Weights of a small sound classifier.
Data: trained on notes from a synthesiser with random patches, 78125 training examples, 149.9 epochs.
Rows from block 7 of a small sound classifier, named by matrix and row number. Rows with one number belong to one neuron. Each number is 128 + 24 x the weight over its row's rms, rounded and kept within 0 to 255. All counts start at 0. After the name is the row's rms in percent of the matrix's.
After each neuron's rows are labels from the 100 clips, of 14848, where the neuron reaches its highest value: "strongest on" is what is common among them. Only what is clearly more common there than usual is listed. The data: notes from a synthesiser with random patches. In brackets: how many of the 100, against the usual share in percent.
# fc1: MLP up (model.blocks.7.mlp.fc1.weight, 480x160), inputs 0-159
# fc2: MLP down (model.blocks.7.mlp.fc2.weight, 160x480, transposed), outputs 0-159

fc1.86 115 [ 97  77 159  93 112  95 140 155 104 169 159 143 138  97 122 123 161  85 121 135 114 155  71 113 138 145 127 139 160 196 112 110 170 149 126 127 172 149 127 133 109 135 148 157 100 148 108 123 172 177 128 157 124 109 154  91 128 119 124 114 127 107 165 143 109 140 128 155 129 136 144 134 141 151 118 127 144 114  99 111 132 128 131 149 129 120 152 165 140 113 158  99 127 138 119  95 125 121  87 166  83 154 130 142 103 106 167 104 132 117 144 121 138 136 185  95 109 112 115 107 160 135 140 117 142 151 120  86 139 113 143 167 144 132 199 125 140 162 120 139 155 118 104 100 134 120 141 134 146  97  97 127  89 100 106 146 151 154 149 117]
fc2.86 104 [106 139 153 130 130  94 125 131 162 120 132 120 113 129 115 129 177 152  84 162 109 114 144 108 179 115 155 141 123 145 128 125 101 114 139 157 115 103 124 156 186 120 167  93 138 132 149 105  87 135 141 120 144 120 130 136 162 128 104  79 145 128 154 156 162 120 135 148 102  94 180  76  67 147 104 118 109 101 146  94  99 150  95 142 171 152 116 151 111 153 117 106 114 135  76 156 133 144 120 128 115 129  88 160 127 101 150 117 118 130 137 123 117 136 168 174 149 123 174 144 164 141 118 145 111 159 116 147 112 165 128 135 127 121 166  95 149  82 101 118 114 117 123 131 113 118 111 141 109 115 155 115 150  96 123 159 174 154 125 142]
strongest on: bass register (56 vs 22.5); pitch class: C (40 vs 6.7)

fc1.129 108 [154 108 127 148 144 133 137  98  89 125 149 113 114 114 123 166  81 169 172 101  83 142 106 177 115 145 117 116 110 142 149 146 145 111 125 159 130 156 116 114 121 159 154 171  76 150  94 150  91 143 114 130 105 119 169 131  95 112 124 141 104 116 155 118  72 101 126 116 153 108 145 108 152 104 140 116  90 124 146 123 116 133 143 164 137 147 122 151 153 106 145 124 136 153 146 140 134 158 117 137 179 123 137 112  80 127 113 112 111  86  85 139  84 138 101 121 153 146 144 101 116 141 139 120 121 117  92 125  94 150 106 159 130 128 136 144 108  98 129 123 143 119 134 136 110 114 161 167 167 186 123 111 144  62 139 162 107 158 141  99]
fc2.129 106 [125 137 187 139 136 127 122 136 122  84 188 123 120 102 121 127 103 106 100 149 121 119 101 151 125 124 166 169 143 156 155 127 120 110 139 113 119 102 156 164 126  96 164 189 123 123 115 105  93  84 152 163 127  81 180 160 127 183  94 152 166  97 106 151 126 125 126 124 136 116 133 113 160 150 129  59 118 111 159 119  91 134 154 130 114 169 171 131  91  90 132 117 128 141 152 106 123 144 150  92 147 109 128 148 133 130 125  94 152 130 127  95 125 116 117  84 122 160 137 101 100 110 126 137 115 144 124 149 124 131 106 135 125 122 142 117 134 133 177  79 147 159 148 103 109 110 118 133 142 144  95 107 153 105 149 128 117 117 105 129]
strongest on: bass register (49 vs 22.5); inharmonic FM (31 vs 10.3); pitch class: A (27 vs 6.5)

fc1.385 088 [142 154 164 128 139  84 121 132 131 127 139  93 146 134 160 119 143 162 146 120 106 180 152 143 143 130 138 114 124 143 111 113 114 161 159 105 151 154 126  95 160  90 153 144  67 117  92 101 135 128 124 160  61 107 116 143 167 119  87 164 134 163 143 143 131 102  95 106 170 122  84 109  95 166 132 197 147  68 107 103 141 159 149 159 138 138 128 148 115 147 121 169 139 126 124 152 119 107 167 134 123 134 109 146 120 140 111 105 159 141 114 129 110 122 106 129 151  76 147 135  96 152 141 134  88 111 105 147 135 144 129 139 106 152 145  99 147 138 111 147 128 139 125  91 162 104 111 136 123  91 133 110 117 152  99 148 140 114 153 129]
fc2.385 091 [ 91 136 172 120 119 108 133 112 126 119 120 144 153 131 134 179 152  79 119 127 127  80 130 110  97 182 137 165 112 117 157 169 145  61 162 150  94  91 147 116 117 155 107 118 140 104 134 138 127  84 120 143 139 146 131  96 130 114 148 156 132 142 121 122 146 205 143 132 113  85 138 101 127 155 116 162 124 128 130  90 127 120 108 101 106 108 149 137 111 124 108 113 124 125 155 159 147 113 133 110 123 146 124 140  85 136 105 154 137 169 109  82 119 129 108 155  88 125 146 124 137 110 112 102 153 108 107 126 121 169 150 132 139 113  82 146 105 143  75 135  94 159 144 179 118 149 166 158 118 144  87 154 108 136 138 144 138 118 147 120]
strongest on: bass register (76 vs 22.5)

fc1.158 090 [123 105 132  96 153 138 126 150 118 141  99 133  99 167 125 121 138 164 152  89 124 121 143 155 103 146 116 167 123 108 115 112 133  77 124 138 131 143  83 143 105 159 122 125 116 139 132 119 123 141 158 156  99 119 128 132 123 135 166 143  80 157 118 140 128 145 150 126 148  64 151 148 155 136 170 117 109 159 134 151 164 135  96 123  98 200 127 127 140 124 144 150 117 140 126 136 157 143 123  97 158 152  93 108 147 143 136 151  96 112 114  79 118 166 147  84 127 101 129 130 141 137 145 112 143 117 130  99 117 140 122 127 137 176 114 104 137 127  62 142 143 129 120 145 134  78 135  67 108 151 130  75 153 181  80 138 113 158 120 129]
fc2.158 094 [133 121 180 120 134 171 101 113 161  97 107  83 140 133 113 132 134 179  96  73 174 174 130 156 142 119 177 122 106 109  92 101 116 114 117 136 115 158 125  68 158 155 162 180 158 102 116 138 112 168 144 135 110 105 141  68 119 122 143 106 148  93 130 161 129 148 123 162 138  68 112 104 112 106 116 146 141 111  95 112 137 112  93 138 127 139 145 150 146 111 113 139 121 137 130 123  86 136 156 128 115 137 144 154 124 105 102 111 108  95 115 133 105 141 106 108 143 143 106 151 117 138 141 119 122 138 113 137  72  89 105 100 171 130 143 121 125 135 126  81 143 155 142 132 111 150 133 158  95 130  88 144 126 141 111 119 152 134 133 111]
strongest on: glide (63 vs 22.2); pitch class: F# (37 vs 6.8); square (25 vs 9.9)

fc1.112 117 [ 83 131 118 147 127 135 148 151 120 121 149 136 147 167 121 100 140  81 126 142 151 134 160 128 136 126 131 106 147  87 120 129 184 140 157 117 143  78 113 117 129 135 108 110 117 116 176 118 150 126 131  98 116  99 175 134 125  79 129 110 111 110 165 136 159 104 152 136 144 173 116 156 146 135 130  86  92 115 102 116 114 127 156 164  93 114 149 104  90 152 136 130 172  94 148 119 129 165 111 110 135 107 119 121 190 175 138 162 104 146  76 123 105 201 123 104 105 100 126 159 164 146 145 155 100 129 142 101  97 107 119 175 142 138 145 117 108  84 103 126 106 145 133 133 131 129 150 128 106 123 133  89 147 131 129 136 120 136 119 139]
fc2.112 122 [ 89 132 114 107 176 102 171 136 129 173 127 148 122 150 145  98 127 130 111 137  96 147 100 109 111 168 125 161  80 122 125 138 130 114 132 109 134 132 151 132 121 121 109 152 115 127 110 137 128 128 105 147 113 143 117 138  77 140 127 161 111 175 125 129 128 105 123 164 142 132  77  98 168 110 126  84 105 150 125 118 168 177 127 130 162 111 129 101 152 153 157 128 164 147 111 108 157 101 109 117 129 159 171  94 165 126 187 145 172 131  99 120 121 148 173 115 145 128 131 143 154 154 177 140 134 125 115  92 100 100 177 155 166 128 140 138 143 113 180 134  97 133 146 129 161 130 127 121 165 113 140 170  98 119 129 165 109 134 137 145]
strongest on: glide (60 vs 22.2); pitch class: D (26 vs 6.5)

fc1.183 094 [102 140  75 130 165 145 138 113  92 126 164 144 111 140 123  85  91 147 138  81 133 114 122 145 160 132 180 118 145 118  74 126 142 103 103 118 117 137 121 103 145 115 141 129 128 150  99 140 113 130 139 152 148 149 140 108 139  94 146 118 131 161 191  88 166 118 139 151  78 135 146 112 142 111 105 124 124 110 110 131 135 114 103 142 162 147 135 141 109 144 122 125 117 122 117  68 109 139 119  82 140 137  94 135 151 132 108 120 129  95 153 105 129 145  57 131 157 122 127 156 130 105 136 136 132 161 119 134 129  92 104 157 149  86  81 129 154 175 116  95 127 141 115 108 147 181 121  96 107 168 118 143 133 165 102  85 134  94 109 118]
fc2.183 094 [170 125 153  94  97 159  99 149 107 115 155 141 102 144 127 128 108 145 142 162 103 138 142  81 124 137 110 141 134 151 196  91 160 122 163  97 130 133 113 112 135 161  93  84 134 123 145 138  96 149 147 152 109 101  81 118 112 135 118 129 118 122 194  90 132 150 159 129 107 117 133  80 113 164 110 123 160 125 145  75  92 161  92 149 109 111 139 117 149 143 137 108  77 102 112 123 125  94 111 120  93 173 123 133 124 152  82 135 117 141 127 138 142 138 128  97  83 123 158 147 131 142 108 108 145 151 101 116 139 114 103 100  95 156 114 158 132 159 118 141 100 138 116 158 134 147 109 152 109 108 144 117  72 135 130 138 113 120 109 109]
strongest on: glide (54 vs 22.2); inharmonic FM (31 vs 10.3)

fc1.404 109 [112 122  93 132  93 104 162  88 147 160 112 174 167 121 127  86  89  87 136  74 105 111 124 128 160 109 163 134  88 141 137 115 139 143 139 101 126 141 159 141 146 168 143  85 115 107 125 130  78 153 125 107 117 169 134 129 137  96 110 140 155 128 133  84 130 134 101 101 133 113  94 149 101 166 109 140 146 129 194 130 163 133  96 111 129 108 148  89 104  70 146 110 113 114 147 148 153 141 120 131 155 145  98 102 143 121  99 112 135 124 120 101 153 143 131 150 157 153 127 131 150 105 152 117 183 172 147 117 135 131 118 105 133 120 128 118 131 156  99 165 132 148  97 110 126 160 103 122 147 150 120 149 150 167 143  91 135 115 156 118]
fc2.404 098 [115 144 166 113 151 123 154 163  96 106 158 131 144 133 144 147 153  90 163 106 126  97 143 113 181 134 145 140 136  81 143 180 150 178 121 106 125 117 161 150 133  89 119  65 132 154 151 137  96 124 158 121 161 136 102  94 117 161 120 107 166 189 106 176 106 155 106 148 164 122 128 115 151 156 147 121 135 165 124 149 128 143 106  87 125 133 142 162 114 126 127 151 134 139 122 115 149 114 109 125 118 127 107 130 145 194 131 116  93 100  88 152 104  99 156 110 140 137  99 154  98 109  93 127  96 133  88 106 146 130 139 128 119 129 136  99 104 119 149 117 137 126 104 132 147 112  98 162  92 160 125  91 136 113 147 141 116 146 122 146]
strongest on: glide (51 vs 22.2); pitch class: G# (49 vs 6.6); triangle (41 vs 9.8); square (28 vs 9.9)

fc1.394 082 [150 149 113 113 168 127 134 129 104 150 180 140 148 141 169 115 165 103 157 114 125 121 166  93 166  99 109 140 112 142  83 147 127 150 127 166 115 138  91 141 152 126  71 133 161 143 118 122 111  66 121 149  91 160 141 137 144 128 121 148 141 153 145 128  75 101 136  98  84 128 113 125 132 106 102 112 140 103  99 134 147 137 120 130  97  93 139 106 107 120 162 134  98 134 143 153  83 127 141 114 106 102 150 152 143  84 150 122 106 175 124 114 148 147 123  95  74 127 102 133 142  99  80 137 117  84 129 126 137 165 150 124 123 115 138 113 125 155 148 122 157 142 160 129  81 113 112  84 130 142  77 158 144 127 101 146 111 136 123 132]
fc2.394 084 [145 165 101 145 115 143 135 151 159 120 156 134 114  92 167 143 121 111 119 131 126 112  84 149  74 125  99 125  77 106 156 123 156 135 149  76 104  91 145 130 128 115  93 159 161 140  90 129 108 117 104 125 104 111 146 125 135  98 128 129 144 119  95  81 112 157 139 135 147  95 124 158 140 135  87 123  92 117 117 166 121 139 129  93 120 120 141 143 157  92 130 118 138 134 147 169 143 148 118  86 120 112 124 135 132  69 141 118 108  78  85 173 124 126 146 140 166 144 156 100 141 187 112 120 126 107 128 122 102 124  91 127  88  82 115 137 154 153  98 106 171  88 160 132 142 160 106 131 102 118 117 138 141 161 112 124 138 107 116 137]
strongest on: glide (64 vs 22.2); vibrato (49 vs 23); pitch class: C# (41 vs 6.4)

fc1.416 106 [125 116 149 125  82 152 112 115  95  83 213 122 117 126 146 185 137 138 124 135 115  95 132 126 171 138 132 117 154 168 145 136 162  97 131 153 170 138 141 105 114 151 130 101  81 126 134 141 141 127 145 144 139 146 113 137 151 113 127  98 126 136 124 106 126 145 162 115 135 149 152 131 132 125 129 116 113  97 113  97 119 118 156 122 162 120  98 197 167 123 126 126 141 119 112 129 155 112 103  95 141  97 116 168 111 125  92 115 155 102 144 112 105 136 109  79 109 142 127 136 164 134 177 130 127 162 101 164 116 170  75 111 137 166 136 135 144 117 134 140 157 146 134 182 113 126 125 145 152  74 119 149 154 117 122 179 110 141 117 138]
fc2.416 110 [156 118 144 130 136 132 143 119 135 120 132 112 140 131 156 141  96 103 141 112 116 155 184 114 132 154 126 142 142 124 143 141 130 110 153 125 116 137 128 150 116  90 101 134 115 132 102 129 137 100  80 120 102 111 142 152 152 140  59  83 128 122 106 137 151 172 162 121 130 130 158 122 168 140 168 142 123 116 176 133 123 114 138 128 115 147 158 130 124 135 147 103 154 130 128 132 141 131 139 119 111 103  93 101 123 106 105  81 127 144 193 113 153 138  99 122 160  71 121 111 136 157 106 132 116 129 120 142 148  86  96 107 132 184 110 157  98 146 166 178 177 134 102 130  54 141 154 125 135 104 141 131 144 102 101 141 153 190 140 133]
strongest on: bass register (75 vs 22.5); inharmonic FM (54 vs 10.3)

fc1.9 108 [114 139  88 109 152 118 171 159 120 149 154 117 114 158 151 103 144 125 100 127 130 130 127 136 112 122 119 112 136 170 163 102 175 127 154 135 111 157 143 119 113 163 142 145  95 127 130 142 154 113 100 104 167  96  87 103 126 151 120 172 117 143 130 114 145  80 135 153  88 107 102 150 121 130 110 132 135 154 111 145 167 147 128 181 136 158 131 141 152 161  96 135 121 156 146  99 121 142 110 119 134 163 136 137 123 121 143 138 139 134 117 103 135 145  94 102 107 145 105  96 140 103 135  98 166 195 143 133 124 122 186 180 132 126  99  88 133 135 153 138 149 122 114 144 127 115 158 115 102 186 153  96 131 153 120 170  64 124 130  95]
fc2.9 117 [112 138 149 146 116 120 108 114 129  95 121 113 131 164  98 152 137 145 149 149 103 110 119  80 156 116 133 133 160 216 154  99 132 137 120 161 115 114 149  84 131 173 152 155 104 140 109 154 170  82 146 136 133 163 114 100 109 128 130 101  98 124 171 112 158 143 115 108 114 149  99 156 144 119  98 118 112 154 125 125 123 106 136 104 156 143 104 124 113 165 113 139  93 155 150 112 154 134 122 150 153 115 135 146 130 143 122 126 110 106 111  87  96 147  96 137 118 124 123 121 143 121 123 103 120 112 158 101 142 103  72 145  72 159 121 124  97 129 159 133 111 101 140  73  88 178  95 118 159 158 103 110 128 157 142 123 154 163 118 141]
strongest on: bass register (65 vs 22.5); inharmonic FM (38 vs 10.3)